Weights of a small self-supervised image encoder: arch resnext.
Rows from block 4, named by matrix and row number. Rows with one number belong to one channel. Each number is 500 + 50 x the weight over its row's rms, rounded and kept within 0 to 999. All counts start at 0. Numbers have three digits each. After the name is the row's rms in percent of the matrix's.
# convs1: grouped (16 groups) 3x3 conv (model.blocks.4.convs.1.weight, 384x24x3x3), inputs within the group 12-23, a 3x3 kernel for each
# convs2: expand pointwise conv (model.blocks.4.convs.2.weight, 768x384x1x1, transposed), outputs 96-191
convs1.301 072:449560504488584379488426568436461536556394486509525549518512531484495535519426477519492481529412548566452557533649425553464519432578401547515482442443567473503478509447484457487512469527468522416546479504518484468586545493436535478560487488544514537487496511507478524492460536443534454591540366557522453562512433448491551461
convs1.302 085:475588508590616431414432459537467604477479422463495451457524489444503521567469475578464606456434526466633429469607333637593517478361582492528465516496491503488528558471464529516524443468521521479536440495423550557459459524468512511429476543499524483490499499486490507526576436524465483420469541537501463471498507520476543493
convs1.303 118:540335517463490557460628495563491407550373570495484516557424467484486606459455532600491422520442559435465489515436545388566438529594391545496502534472514508479510494517510456558431505485518610418476519469542456512564560484519542481499488459539477515526490523487511497501506530466568466520504415547504491510524489461516466524
convs1.304 097:583398475559540439439683420532566446465537441482544542468534448543518488531560507493547481448536513475480551439388657514406473578453416487510473535483510487512503470469528554491509483437479466564414532528445554524519494548434496476501493534493501479522512492493521492498478529425469516546453535513456564478523497503473500503
convs1.305 093:509632515593551411429383471424497560472559468568478470545578479577491502506537451365462556498618464552488473526433425517337563418498602533525511485524485534487500521491543491472565494529484474497502538520492472555440489518476538516506561550497526517511521497501499478550414504479535507500555575444476515508550491499521477533
convs1.306 105:494517557438535395412597530464455520457502561530528527547580492477462514505439478455490532456421545493471553566529441490552362484719368495479496523495549490488550495436536498507535522457487432481522524531572438490529483520487514466594502472591523528477521526486510479487424515453532459614473417602506495523471535464528498513
convs1.307 072:480569515617565584538468503536534520489553505528472569439524391433500432537535470506584539540578397474453532589583563492484561421499475496438462444454501528426463478561512461468533460396564495550505475504586482434516505459407485497472459478517483462461473449475436488455552515497511463480496486489461440446524520477494520450
convs1.308 111:517494526390604498481540479533447549480467573449557447560482461482513481493515543571428550435534526450537468447684345532434387526327586529486502478517473472507537504542490522470472495455511550476545427499501505498470496468552470512499459570459508521495495519497510481525613383524458501520440575444508463524540476526489501505
convs1.309 086:434461408660574453617441467472468496483492592558482499435547442477605458417546518453461466484534565515467460515614459605574306430438449496520515525483491460540512484559509500422466509560514447499505466458523561536542525467503538498529516507551515504499473519484467514490496485494488532510549542521538472523452488515503525476
convs1.310 077:471546543558554548459393445559491507437546511510549477494520459562522520516437542511546505418507544535520463490476417553425650414477480506500492521499524496565483470466478519480513500473567552526436471518459506545469490475464525470513503539454518502502513493511511522517516400503496546417514568498504512544524504529474520479
convs1.311 108:635621465483523406558427461470535556477551488491515468483520518506524481567496440438536510469550459506563484705461519425385527464402627471496489501488512541589493508457525502496497502486470445502575489545419550517417466516537480507518539551456497507494502474492495502519459486505455528524527621430453543492536504495503458491
convs1.312 103:570459509506526402440546476468445516568503537495470525421552391572492577480463502485554552487445506516500533523486502493428533506528467481474521499531489478482475573535506474571459565494447474458537476462480521461488427416552573467454506465410436497520525454508476525520561512449494490550480521472415451508583464494501481588
convs1.313 119:517591612473492470456558481498531485515494452556508477571583381524435486545506533524464500507493510468532493504487489499539479500485466522515463503492559445524541504491643455460552402546470482491488534538497422476451429586615484436621538491556482408489580461539555459490532410436472559515430499555520438487543538461616398509
convs1.314 096:445430483532455444645389455547520465441534478543516469493438630425461475394483568524494522516469513464534503557499462528522470466517506491478516500544545421564566468516520474524455565469463490538503495517474508442470450506586497424551470529366501513485537554564439511492486488587445508533437470566546517483482565577494427550
convs1.315 104:455552537430443676426556550473513469541495489453539468550518430517461398487421532490516460483495493506444539449485518517485501489525436519500455520450411458465539503531533486383625393503479491521468467535484536451471459458599452453602442535559518443496496465507549461588493521432530481483523417453493419545469515506584510503
convs1.316 095:465562494409550548538553496521553440500510496477490521412416579357489557519471507479547513552487501502507525524479549546527510498499525458506643520498572498538484467471614528510515533604504522531478597535441545552446453572551471368630476572462489555524467463403432518595477478613451429571529502478483614502432561385405570554
convs1.317 147:438592557442495417575470541441564537511523470547445508566454476512519445508517497520456495458518514522471519494537477521506517467438543499452498502494490448573442475474537357564462547475478466453493459491513512516470561474567464657462553543439567439473430506530498463517533441463495545495456497542465415525521505547568476480
convs1.318 107:497508556583481541510528401459574494539489458506497475513470426459432537441515584500505504518499532493491515494468533503503479515438480520519463515489507454472557498519535497470582476455451475471529464545468524442395526424557413568541574558501449451547492592552458565437477433436479541497431529595514614505498524459510472443
convs1.319 106:501490479556518485487389606505497488469522543466467495537414540418472595503561456477525482518496501503507525508497472509488484480447495581461481546457461436544525593516448589430465478480506479485474496421563532483504471522424551592402447502706456485481587575474544512487406454554531521444460599490426537486531578456505538558
convs1.320 109:514451419513571489537504530513463532482536443527487503528551557489445522468586444494499495525480533481474494527516463499445503436529513537548459549518487449464536531481458562485506509470534520488502518476487427485530510486402459591629608540483382608443587491461602441481483581451486542505450462543440550560537499494500473436
convs1.321 089:482442384537446574572582465497509513521507467498498470561527485406426465509541611512484489493473529500522536481466508525542501437460472603528510474447455484529527507503469568480488540585534494534512495484483444442543568560494429368430561654510507521442446469453616599528446547502433455479517516522526576487496495396429518633
convs1.322 112:495473494496535543487515495472533516558521490447513484529470526411395405618547497499449486514536521518498511486533482488455523494567479473516482568489493568486513509507488507431586507490476456480509449512477502559459456428469541534568472520505527514480534504499517483450556459421476510482500515545523484477512579572482423477
convs1.323 114:522606360400420653534455500510519489503474483540483506485386551593521412429524497533473512498522492505502530518548506541449436488494507555455528479442499489540456551510456402545564497512461459477512514554471489471505529571430481518570503499466471464508516512542516516511527419531454454488451605476479451514438503505525506522
convs1.324 119:559432492500514412442590455509522488492481486501522496495476551448411601588424565510488489489529517464522486514517470475496583486507495483403606573409579447485496533424514586466429398550502460486496509507480500499484525421477566603419533595439515461455481566494512478476469449525450493561545443510466497462491587438514449524
convs1.325 096:523473543523538531469599471544461498492563439578448528499475601478617474579455516519516514502456496481471537480517510500470545503441477529530481421491615393609517440485557446571555495509487481445521474539533476496491593514506484481491515623557491499459516415521555463578461572472525488566494448535514471425537441494551520574
convs1.326 131:494500445541496508425512584526497458503525434494490526372530489471534556580486384545512498489499481467513517519485520516464500469546461482492526513529489501506480503525520486481462446437552467480532471549464518499486480466607536497452468586534576511484592527459380526514425538560560463492538416510616462353502433484407586524
convs1.327 102:459510457455447579490581590519517446492560484473512532437606570533488444483459451482490490466505483521503496556511484512516501472508481479517526551479461514493432557532412498460544438500581450482552478506516495492438553509525478520614479459501536503407474534527445436604525504541484460491566479407465481476525417533520575509
convs1.328 132:535519431570478567410463627497480535494427538464514537492469497470580501599584354522488497510492494500469505496506460495419542496537530542504451503502437461467450510510446586494500445524505528458462502515496423590482499551350463508499496410583502497460496554453580461498541526471554587458520411448456450544482519430479565455
convs1.329 137:422546650409510553545469401475525566502502484517515452491549378534452465531516588488479490508513494511497476459456526503482489528453531504451459468500486533560557500473534405437608516521414500499479482503492504475465420568525525601622491470380538484447481499548498517506538413383567522437427503609489415610540529523521509440
convs1.330 106:433600525467515587447519434475508491462465522535512451595524431529524461405544568485478467494535495520473495510454543504435489524518471480521472493491531486485569397542511547530537415481500390489586524520468534463492490368513541585581490575565465341482515669524524475525598458433529563465410469582501421446542593398623466441
convs1.331 121:503531382414525623490527496499517469545524503457463545525525498618515425471387598509476496448522489519533467491565486511530498495443500501477491458456540545504485506508385455513545474519524519483481408498490553565436505517442516448572454546449614445429457502541469521545513446497490499489522464476383426484529493517531590482
convs1.332 128:536444515502524562466555517530492532500539444481486474472514501546534431533546495515511477479453521544512486466503521487522474456569487517460562515454586468568563525469569481490631523517484518501463436529445548499449457376682494468739465550478475498474568456586490500533514478479537492478530473538561471401417565460554465534
convs1.333 088:502443585542468469548511388469530598474507490533490445573560448502516412432438621456479489516549498474506479525498531480490536510513464474426475585443555487513576466436500536493582503541469398526521449518464532449519466460578580571505528566408455460427494627482525530495596475360484489505498491526454472512525650433495540431
convs1.334 089:504451449503486448583406515524474492489499490517491450490486602394494598487477472478476550520510463512477500527451476581517407497526508464504609456487551422573465479403489524540509533516483447488536528447512584517482536402565499494454542476462428483509488558423509535542446526558400532530400514584533524394546584495446450491
convs1.335 104:481540486452473486607415455490528510511461503501442504576513358524520564385564500479498502506505463534513506504506526520492472509493476456516571483584388498460558478534571542442470527526465510472445514450518486545492542622540500536496497464522428443530486540568611539453462471402511539486442536510435468521493528468474621578
convs1.336 121:576539453542448466618612519563406482547525493467484529565481451482460475549508494410471532635471497588426397470511456468492540488527506476584475495409457492506471452458592532513431452481550457528515443470587480538457538476523605537393424489486478556466373534596541445526488522495497519519455454486545486487472481494521541483
convs1.337 103:466513406464457500508428581509493504529469428512554529500609503412510486516523519542607550467465365550588509538504394466586443518391591485490639484519506476481485546608529423478484491500493551521475475475517475518470423549555437433491552569539585534527483493579448496394470521461494502496501475493448515492513492473518507503
convs1.338 069:547459486483493420457534465428470505572526468555446610610518504590441629534546543426545608455519587474456429530519429574551474391435471489514459546464550556491493503582569618542580547542521520541503434493488527503568506530502554508558439525525508535494398492535513529454543493474424490504524470518426476503480480489526538530
convs1.339 110:514446518429578452490576445498469503568496464521476510482459465481547445548541507541510525613420509542455494517498389541563519440489517490488512453464616532460516429538468569446562572514576512560477427537532511449498469466496545504532531501451598507410515497437488533613501476518456502502480501502448517499555514494528431482
convs1.340 072:417629614442542391508520423546470477559538405523475551518497440551610577499526549560505511657480498499352503611503462406575427429422551437480521527445610502489435464521505484656509509529523508458495464501473513483529520525442556467623534547442495546458529500496418525551500455490479508539467462552450482565545489479511492434
convs1.341 075:486653452474467504451510406433527493603505393529419574476536493557553544509534494454600497632516453472494434520484450524501447430496496486473500417496601558406552526481488563573502501625540580521491471498492555395576532536501557497564520519442571509470565507563402539492463476550499502486507461501478541531479540461545483438
convs1.342 079:505553433492486635537549534550506498432515543430443558492534530454480478436567487564438422390586433398481604484487512501507487613434486485453512529534472477530539552497485426527479482530500546563567528510405520374498561590501452390501464528554493419521581420450512580513478542527510491460492515507553516485446466520505501516
convs1.343 067:519589544444396453524590512505499544441514467476534597471513520479491447493473548619507555545454489559558547512458629506531473540430474462521471545519560576480534574479506474577468424496463523505487434501461439414440490542448485473503473470475545497474465545487430630545500456482537547460484471495488561475452448577534521540
convs1.344 097:517492518431485447491574413497433556480474424537503556475482476482484502525527487615569480458405483533609506477520507519531522418515447532538570464489515567462536503555474522382537421569518602456453498454526426501530425514492475492491522525464625498363482513591444569548467519468511509469489489543465488555498510472546539527
convs1.345 113:506452588449545605561506506495488474470412499487546488505492530435497545486446598440464540270490578452492493497466467487453491551516442487499536552505565425416583512467515433505532484535516516589414551499458508508447454469573423446564502560490521516462570511406487486543526515480517485496494510512483419544551472509502534455
convs1.346 094:516565573438547479473585554549470466474466525495481616543658436528536530584561471571425538495395517391461402434546478513512492502518450490470523513454483453485551491457544488459548482601455516511488561546384555479444571597472500572479552553522592435436535507428479538421446544492517495468455473481527514531522484457474488550
convs1.347 081:499396564577556531363498456437473488516537532530496495524535531486567614412555506508490478497488501505510386503472562399505477492439498446514525583470479448529496518441537556524531493536524562424498515545389511448544462459587443518607419471537572562423474461506492541484563499455462568473519478516456485509488503493558447518
convs1.348 128:501587538424490434566481538553494496549470455482497461464489480531515465468502533612559479678439426572491490488490534448469567499536484455485509463537449519502423514508431554458485488461539446405569489586628472581438528513497519450454402477527399503476544548564565442520491484508498518515488503486511499476507543478444492532
convs1.349 098:517537562514660430491571492561509489486494457470468528451545489510541519468463519528421509410533602361475533535502502441565366504580488443530479503446656451430525552470514485546429468504498525464502468488486520451460557513464537512448527537437457505530461507498491529511508517442520506493528547459460460488534480527523442561
convs1.350 073:586461445522460413480550544469482524488478533474523465474535503431519530463459534366459477472480534456542606566503509489457486556446514472512519493448526508560504505465527499592492488493413525457504564563371577444480431479534416559569490488608489520491546550475557555481510493499453522512513465510458471478545415562501539555
convs1.351 096:377581496461552450538541415485482486569522446479478586510484468564491508458543541542535533643436485522481539552562485503500547377437465465541520455479585550504461499519509557457592509537562530494539478515550479491480519537482541538503477491469577511429677383502418671474489487479481488493505459525488504523471564476500461481
convs1.352 086:465551474500483412554445617524520458503495602427557452480475478557615426494495565494472502479562662470514379536558485490499477501389485409478608575468525543513410523400480454680523530412522506489465516490526538441466514421503485533546391515470487463529496518492498489537522505518456556487549416491460513552582499488484497486
convs1.353 082:488543443497431528477493601508501536516486573485465538540580416488564585544462512421544466506511555519437456536501426481481421421495500511469509558463517410596441512529398523671601496569520491518483522479466440448506542501541537548587551512546462543557486467523455591451496499468443564486564483468485455524486489464544438546
convs1.354 093:544588483508494422417465491433492513495534519548552488480471614487536418497399463363525673571492504517556494525521546518433458546492531456437553413514520502583477467480490553461497496485512525517498449515462495503509471462538442536499480494436447423467668525492573474513511508469450456536540478527440568572445562500469508439
convs1.355 069:401599517506557506512595404465499428558548518578468532516519470588498557485516537472492495537618431606430507489507525541522492420477386519529447462498541516509572464522518559510615524482503553469481481544507467506557582489503598507498475506528638475442494612494428476522512492486507514460475464506475502524483512475511511442
convs1.356 095:415477529537607457499514399570498500461503501447476515553511421439538525491479543532544508529459442444494575385490498507535457508554500580469453488429445442576625534490586511480489467468454449480517557455599489469409521586529468496388420429549665557426499475569470521470452540483523471560529508439491511464445490530476553509
convs1.357 085:424557480489494459534472500496499471536479510466498510443590525462435538514494579463557448571524689535503390485514483443550554488461483516508526443459622443495550520504408473413520537560525458449594483591456510432475465550529452448540474451523515520531588459422532547494479465496505538478469492536429532565479533513504476473
convs1.358 080:494514592457491594530517431476467498517481444545519517418565503504462516491496568522529454625471495538400553512479501478538418538446538538493523393500710452399558472523366500595467586522440502514480530476460525482416496498461486499542496526566553517423553613393477439530455494464537477531480501520513492601489451478473470490
convs1.359 087:449479528480545379577440511498505455556519459473468490439517554448446498464571481549451482621530488465485547507506385495531568586456484463533598522446590482446493494421516517451604486513483470539463502558430526417532512477504526418555471556445589494456528410536524578483499493504516521483499497501458497527490505471523519501
convs1.360 086:397585658594474463440442495543504474515489402458508577472498559499494502516504478551473449469579518495469515461479525484502547483485443559522491489455529484593567442467483524514567519495442519520488514494496507466516471475514458488504493416495441528533477566484546405498510633497634400510397522525467463437515417473538615570
convs1.361 074:487623606450429451493378468516561517529427557410528544483469525488553459545454480503482512491550454548528453424566554482407459538526475476461420531539582466536528460560581414506480482497502488485529506495481495482482574535381447479538517531510477567558452503530499448432376485598445591539434482549558466372595458556450540572
convs1.362 143:528467463604532452547477411433382386484466370619563556521528509502488520501494494504536517515468525463473501515484478548551520518574515495531528506527458496454516538486542542484493420482429531525529510486537463501479441468503486508406577590569503486502477479501575553481381436395454553465618586548468463450468518457492374559
convs1.363 080:559519485505433685511376562511439501400527490471529547505498509524468493546524500507532459482508491522459506470548536517506422531472508517473514510453412487533527534532463507542649486421499518512495502527507532482507485643446465555555494433571519525466513500542535494450437655644444579363446510452561477455493484442431465526
convs1.364 125:447487489462472587545443477554546683473417461396475454480502457525482571508549502532485478452485496496496527492461548503534454567472486530488569499562531505498474435464404491470625550601484487498450503518528501549531559568531533492404442441447469432585480534564483461518567541641565463423440453463514505550536538502421501457
convs1.365 107:569502557531612447346480431481399514600491417474448515494490509497471483527549492495504471468545615495479456517586427478503621446481535506509452480486533509492596512527547498550493467482449535511511478490501532524498460533512545390404555481518555500529488547463506514504452481554497459386522439511408397500647514361583578542
convs2.301 089:536588486501463534470611504501509467530442466421481462500488542519554508412651475524487528489504535529512452396492493482607546537553574448513505402552453466487584585513475443445516502451592528496469594463489502482521450445538498461492517414490522502548376506455584543486531541500538496458
convs2.302 090:539504508433562502421556501557520550495491420509589559481470511469515532520452538561369432450489526447503461397537472474456408473558487485543460470599502461544569423343575590492465524627526454501529416453436563497453436505491551495480542504509467499533536486508587508618493508544485478548
convs2.303 105:557490410534567540567508410539522534524570495514545501514517531496486563567545523502377468473494572507534468483527465492516506432470550519492411511438528475441486540430467545429466447511593472535432482551534483447620441465500559525492513546525488414507530565560442476605496470568478561426
convs2.304 102:468419500497438408617562435512458551432486459470466542513506480491521436352536461546472510562452414516579498491459507540458502506452527468410610532476486489544396455492551502325540582519474548537440468507423489510484500511433543448433469421470581414607535414505402540530542548454461442473
convs2.305 088:489575520425606382544562477475443447525575516390544561464520598473433505479588523434465515495553415485489507495552535451487466477542536552433478529409459482434530504473607525468501490442527472498567507532442475479548498497417518617533580552483528552432531538509440399530537527540410523598
convs2.306 105:506506484492484409469432541451493515453516384515511413507588445445460504459550471455461481573501597529544427376492402572504484518501452502628419539499478482406513540597532448528491503470515406479424526525545517471490532569431513552512525453482526448484527515508526458501472485424564516561
convs2.307 082:484421473544438530502592555486545489505525398541513431495600513497554481515448503435499535513456500506504553539482499467484557598463541523515521502580552507502509507496540483384540509529419534534476539553391521536500551408605592457535539507464477557475486535445523509464475571521468556479
convs2.308 096:568569557543472452477537533467558405523449553495499474455419479561553482413485506510485553583501458535544504566515523546497497561570484521482512537605475490577583464510591466404505535540384428487572477506498429559506502496523501503528608487544485483547461501591561535440542532457477557468
convs2.309 097:476544550609498526491501447534500479476521511461554528435553425518470449471493479501469463531515589447490539487508492387504493498460448521535427428545483503452582479531510507437504585574452526420460499497480571509507493518499591446547502462515580487508541565381442486448369430551500449517
convs2.310 086:444497421522568567516486469560471624525474429494539438541462567451542500530529421398486466496519427447565498492445568507493467523509527478492511458562451457465491464519607552582475525519482489547494519498469496467497443476516455498533542484494499477505512534519569503486495535561512463523
convs2.311 096:545532404476414560462518556492530465492580542430481498500532451391404542460585496559443473554534434487502503527567498400544489417496447573392379485513533496445459488428573426414475414377506514461546603535447354497486479426423500532501527429476562524455368527509502524487436513552502558526
convs2.312 120:532537507481405580564534499496564487470484647501530436507493532503503556530409547478558580481513441426466508592488502457494539588491458518454492522464501502505598337538452619473543516495516577426571465495479420483563453483531518601446452474434546536602467529496479528584389511580532530580
convs2.313 100:525584517483454460503559513504561535469568639494466599629509551559516467541563531518455479503506472425484402492504566523502502491478462516618438522562548498503547524558504464519456547520469511547601479501402499548518490545531353432498607470496491513425566523449461542546531505512603506485
convs2.314 102:523552460509477434469596481494578513425445507529557452458482429466516509467391466495541459433526531527454450420485493591442471462478517488504435561533545543531499402550468466472466509473478442542471447554505463459419540429471481581499432549510444483521615445586527483508396507436526550487
convs2.315 112:550501493500580642499503531514517437388475553447481500668503501480458461511482435526518516491535620494471480447497578475507490443518496493477395467595531488614462488585468320522528439511412445475433341466482406465575530498525509492575522465558479525569532433504523558488444469459526535457
convs2.316 090:491483498547471564446516513501458546503436532634496474434436428430457428521482480630472467484443554525469487551463520617509534616466559507469496505553543502547489454472408478423470518489548445523539558508491488501500532543537464398554578487543520520406430558621540518569471570443550506414
convs2.317 117:555523490526449569548442480460476436486415566402544432446578475609469475505550517505464575541546440495499522466470498450488499511448550503508502501456532473491556494421426535502470462484522554473566660484451461514476547519445475593456449496507471490471566453500423593486631496479467529499
convs2.318 103:451503457524519374495519501462454449459505495535565438442567460611393440579552510411506472496542565496488494553493513517486496516427514506483457482463542523564513506571468499436575472542513584409560611502419509483534494493534467523485589526529493558472480518520394535506498494489532510517
convs2.319 109:561453480435460655534468458471440516410541490526458539502519510472590499499472499536465503488473461450551518484526587451526544555516491525474447577534519459525502524513503512509518469610482561539442509468630594452532504555472596499502507534481532544489514524448404514556504487500400601493
convs2.320 106:463433479416562383551375493482603538558535510538471529478466405531449539518444527590465503529547551492585502465494455506484497458501531480560483561483511529462572339464472389527584527460421546538526467454434506480482505440439541575475455549530528483512536433565482526510455434472506550476
convs2.321 109:514521445432607545414538534486463614439472465451425476506578460584465467520509533557473480495463450525620522509426565525491492599453445529507510480540512516443506535505365468537536459530520452478467410519535512499511517511517560480406569502525460503472514515534527464440362391489544496505
convs2.322 112:530525536514557395448435428451460500496487470567519516480473427550472440533470435514496464472467522508546471526454517546432486492494446530484517481543443470487469500571489569472459473552508504499539602441509598560463478443560558506461540483473484500539502434559533550534614498493504552442
convs2.323 110:554503468505479542503521525545455459534470580449501379537579449473544503567532562531519428490380532492395470457498503497574465580433509484529503543504451447504470487524454537545521425591456518467455526472560432439529453471455556504437455481463551445430533475519462534497635555493548525479
convs2.324 116:524433443530621543521492542531470441447477525494458447553455532508577475509461467544536523444559388435529485472441418506502511521517540498445457525479572488403505569507458661496452503456442501525472445477502487561524475519466402568490486491492506466566521484420427540350503488550445560532
convs2.325 093:474548495455586469491590503566463523533431403412540559505471447533524495476449470409482499483535488531594452427511471543446461514556514514509539504383545485510485632483460468535498483498550517514479510518462548595497483483550572499588494470489545512493435476402489570451528432541412475531
convs2.326 123:490575496570407603532517477508473497421490464531534463483404544494560534516506471433495578532525550480589504478479553579514443417396420476444459531505529534588528539497498540523497476550490525480486525511601553449538522560487494502491430488471493484524464497416678512508566560434540525461
convs2.327 111:469533517566400604473412478550381470407514556513504528573348495553435504605432470494558540504538516527592461492478570530494477482455453510428526565545482426547550423523484466481533543510521589519474472558515492456477489489509411485461465494464519450469564509568563482547459511560464547524
convs2.328 113:490404506512464585460534566454470542456575551539569427351504450573488598529414512511433511451465506410484519558507468480544480475430507511438509537468521536527467544479512509480552468505435467490397454542536512487522475446429522490399543572532481460567477530425495497440458575459480592515
convs2.329 111:564567464487394570603454494503560539539518627412453464572519577471423555569594547427435526474454537549422486493460522453499443527433500466488553538541493466396416508487488489528534465533475503578478644504521475493477493422450526574522574478525470571529535560517435461531500496545592499461
convs2.330 092:539494504570430514569601458472457513558544563444521491522469520504472443571503503543547578392531517498518498530505465475588533470469520513473485527442566477497493588518471459438485511542540518460479611454570473515446521591551452635556599544508495583460432456429390562446555483447470408502
convs2.331 109:546449505544509515564531513543484498457452593528523609590512423510514523500623539456561555515402558565523499565538451622513492551455556498481626585515499520526487563516433418425443527649449499505532511477459452436469475467542520561497551473491507410575594536608506504417490538536491553512
convs2.332 116:554534549458532423513468511500500514481528485586504627677457505464436454526550489474573553463477499579492486558526525662486493574513548522476499499582492470416454574530458466449499492540403509552441492496431555523536535436477474519401538540536427511506456577534573534471541479534541479480
convs2.333 095:472514441589473540542457473474537478472413469453485438587540444482503415505456526507466473516570428419571550524472519474485525492538490438487491520529550485452483491504428436510455460478401526485524590511412534432491523516577520516495476564501486485450588524427571540388446478540515576481
convs2.334 096:535563463440484474465686444519519459456409474473458345470478398366485553508377445538471459486454559450412477418501433450514569523563551468490426499538540548545423437461379509442504499476441431534433531426537506547431501501472600484506442532513456486512547469528579486435535526473530592470
convs2.335 098:497553553538526446557538494488488508468532557501473539425514503474322500520465502432444498508497419543635540527497491527439468542428543535431497566605510444534483486503521470462506444456421567450512543517492470486464483460445592483498479467483465525508447501355419475482436486447463487458
convs2.336 111:500573475409500489554575469481542511480475492470536572458501572587659487341491478410541455497493537556488529544501579466507561449370524481527437451536510530453434494405457477409471468508495488483484478572488488491581479507455594529458583496483516441481520552512468535481416414480502425449
convs2.337 110:493541494501380539464510522501492495492555387426417429564439478465466449485552508570419459500538525503574502427528613547505485533509473496610529463518473446459575471525378528561481440474534530466425449482513427518443478466526557515439469485536533413521521580531566529519471505501491467529
convs2.338 093:497433561516557494579578592494474541588533490410573430494506497520574520437478528554529535435480440471550427557458559542509520621491568539499402488437497479508615545580569480401478483460548581477467500514522532557524458492476519428486589491475553459545578469529524546520482532547503414512
convs2.339 094:459513476482417508554472531429518536526526507491534561589440432604479526557522511550579446487550501507516530448547534500474490431435465469412501489487528496482581422513468468529541511476525473465543463563455476482424443488432468521461489555557548491563569520529534559588538477499553385516
convs2.340 079:489492509509487452540488563439508577506421502502502526510509539597409450475511538460446506469480454554500567528503485558438502543510551505527470499431467481512522448510415524613508475487517524490582538466539450569511493460497606570447575581510443534507448587400511495560544515535541451436
convs2.341 081:475404524513454565475522553492488484562492519484497479548486465567504519446512491507543520399471461612573562581449537498466472530520531539563360499435504577543475592482392445503507533512538515600567543496485506519429500487464504593429510488454587463561482440510494577480571576555505401523
convs2.342 093:504498491474521397467531562497496448499479558617512580524505379372495424473565461545626538453524460471494492506489502501529491476576388508451501473497477448494495478504479461469417415415467469506462529491437501474470527531604582394486542445535513498480392442587575500489487522469488500509
convs2.343 088:521552487472424510569604509542554478472477495471480560531409541462417510550535490560511442506418506503485527560429444441478506433516548524520474509499529493487467507534646528519479563496536435597387494502344561545530447570503459445500460575530509491464505411354516515407534526437484527554
convs2.344 099:440425492479584496542509515444495521518547440527550554564519458505587548486562400399331527502523499503461516496525500540540475529572480536564506469509524470449557533500479463564527464429517559489473559504430395500500503497454449542471539529506581420515482466435664507518533559482484457435
convs2.345 104:452462467489480581466467472525522503519515518515581408407623628455512523474487477579520517512534496551565514688517537563456507550550444514551486520526520523513437551562475548497477506557436476524483508605515542558541460482549584455500531548501424450509532553505483440481460440490537565512
convs2.346 098:573607530520509545595483635488509463563479580567535437395550653526515440561508479586497550498488474528469517556527491571504551522600425532396427484450507512545547440537468529547522530569590575478533481540510543494420495518486575490493448543434468458544435538494483507555552546465509464518
convs2.347 092:457398544476478456511483469484598466493531439507517522485524532509512466438423471518544500484534509479479452515493509464517486575494513504449480465509530465475535406570571506534481530506424489476535472510456499514474510534565530520508417487577536503458611503433421508490525551436484507546
convs2.348 104:511419508524503558513508516475415455543493533431477505371540444501433500492505507495530396497482491555440483419528505438432521476529494492496564484423491477482491524511486640534482529421558387509563401525511503507589540503477481520449484488470478412483448492558518525531448503528509561489
convs2.349 108:374594462521429593495546508530519463542509441513430510453543478549470408504457462493534544501590489557447500493485499594494483463496476449565537463465562507483390561467570491543515464625563543504483492456452523572523496474432542513635541501486448542476541592499472550540505566525443452487
convs2.350 095:498571506404593398426444537482536547399549439618411530541498503468490544604512416523465486437518565479470521552502474485528484453357417539516526523530437427601501464579494519529498489423552565458528519481504519471558462514498463463453510554502520464550563557557500573524467431500448473496
convs2.351 089:581536510533593454626464542491535429511487493547567621549479553558439457567421496439461522504518482501558517465550459456530486520462507476431413539429486426560536438570491522606635509438557524483613433540475398472531535456459509396478523500542556454561513523481499537538586511529520404480
convs2.352 098:479477468546457474576583430459488426444486491529484404502598452449627519488513491486457552483495439437524463514505507546532466530523485445525403498579454484585435531525603479583457537470558546490507619492504508439464530420520521539439501508501534648557485524397417482477542456540477438532
convs2.353 093:517482492535492538454558561547520514413483482564542398509508439555482486475476510592571545475470495524517573381476568538528536496478510488504375467488516562470480453605473512575479500547576408511468610494543434507540535472518591439393454522519525557463467532529438515515423520519521456542
convs2.354 107:512470486468587536548464511510468524497524395464450512571555579509576458531486494368534486473483491443526472495496489557509437483468368490487495461509481522585481466545474488477487533548535436482558468535432521439598499492492509425486498445462575533479416333486402559520462444520559444475
convs2.355 084:444442506559546552483561524504484494576547519476571545396402469514478479345509485464541607535536437549528501527483457460476472480545536423482473524396551516475476451406529580560467490575513521592431568487509545544482470416498473481523534543485509450519560520467406513535455520457472521532
convs2.356 111:457532480530425454552473456492447483490487529400534572459465448491465505531542468494452523426475533562536491559530513487469495436531450493576461486459483425411394584435365389459453440418484500542494509488382349484502504440555516438463526500488474437464567551445551439450465488449478598449
convs2.357 101:496494454457582416573491547486462575523516497425556575538508473502573510560610565549508510461448605451468510539486563473417506537554529489517460475362521495451572573567450469445477491548552495586610443523534634543435486448544499368493577496512481449484470512570540495534486494470483499525
convs2.358 094:416455461457525562551495421520423519518535435501535548557482531528439495493510525570532544562563597524514496547494649429472493533569486527557479548466514514532486519493556514623444505542595487488491505465519544512419442507536448495502577484541560498529417433458558404438532544464505543428
convs2.359 087:493552549416470500521520527438444519530556478512542586574512460520495523511529480496558477546507356531445387492519509510428480584509454458397572521398511447469677428474577539540417485519474597444521469446513585522445486530441506522444476515545503435523552570535566531541618448481458477508
convs2.360 106:534490464485517449461491449444499432485459512482552514558573462429417467623505507487417451558412591436471522478461519548455454505467531542464609477577473546497476487508515517583488445459437543425509463402496535546475479436480446448533503496495567467468434361506523532585525519505541417557
convs2.361 090:519349473571565458488510429490406534562502547468541523513496371493569498489511532430467533534498475509538536606414494454543470513486476493410534515487514575552483495521517530485484430484434502568499545472482531492520496420523528529529529543544510553515592466479485441578568533573566443557
convs2.362 136:620520495485387564508506471529435434432481478504520503574487467494524566438548485488477456551445488539531522421586485442515521422520495508554535508500489446462374506404440407513572496471505520524468435541558432496493505519486486545469533542553470469445464534482505557560559519454509590478
convs2.363 095:514417439500553508560511417474516504471497507492551527498545484573543446448338470511509406413454469537456489394462454513389399506513418413586489431564532418518495554485524489534479441434466505492467520450499472456481468496480533537510597505526470476596556573461597574484420406523419395488
convs2.364 124:580524481487400419537408502476482477508455542553581521494530461494519459516448532538483500463531540509467523550509384532483514472562506463472426446535532415460477502484412440569576523473403518521475426563564576565452533447551475544507501587509479490568362552494489452499566506481448535500
convs2.365 104:530554428545455478454534459452513406437434493423559562437577467454540479571525514525591460523521586447555532518452500487509490404506408442563486511427511463592458634523415542609526427421495465534471602519565442505523493505523447469461563435442498519524514361482474414514462541570535513458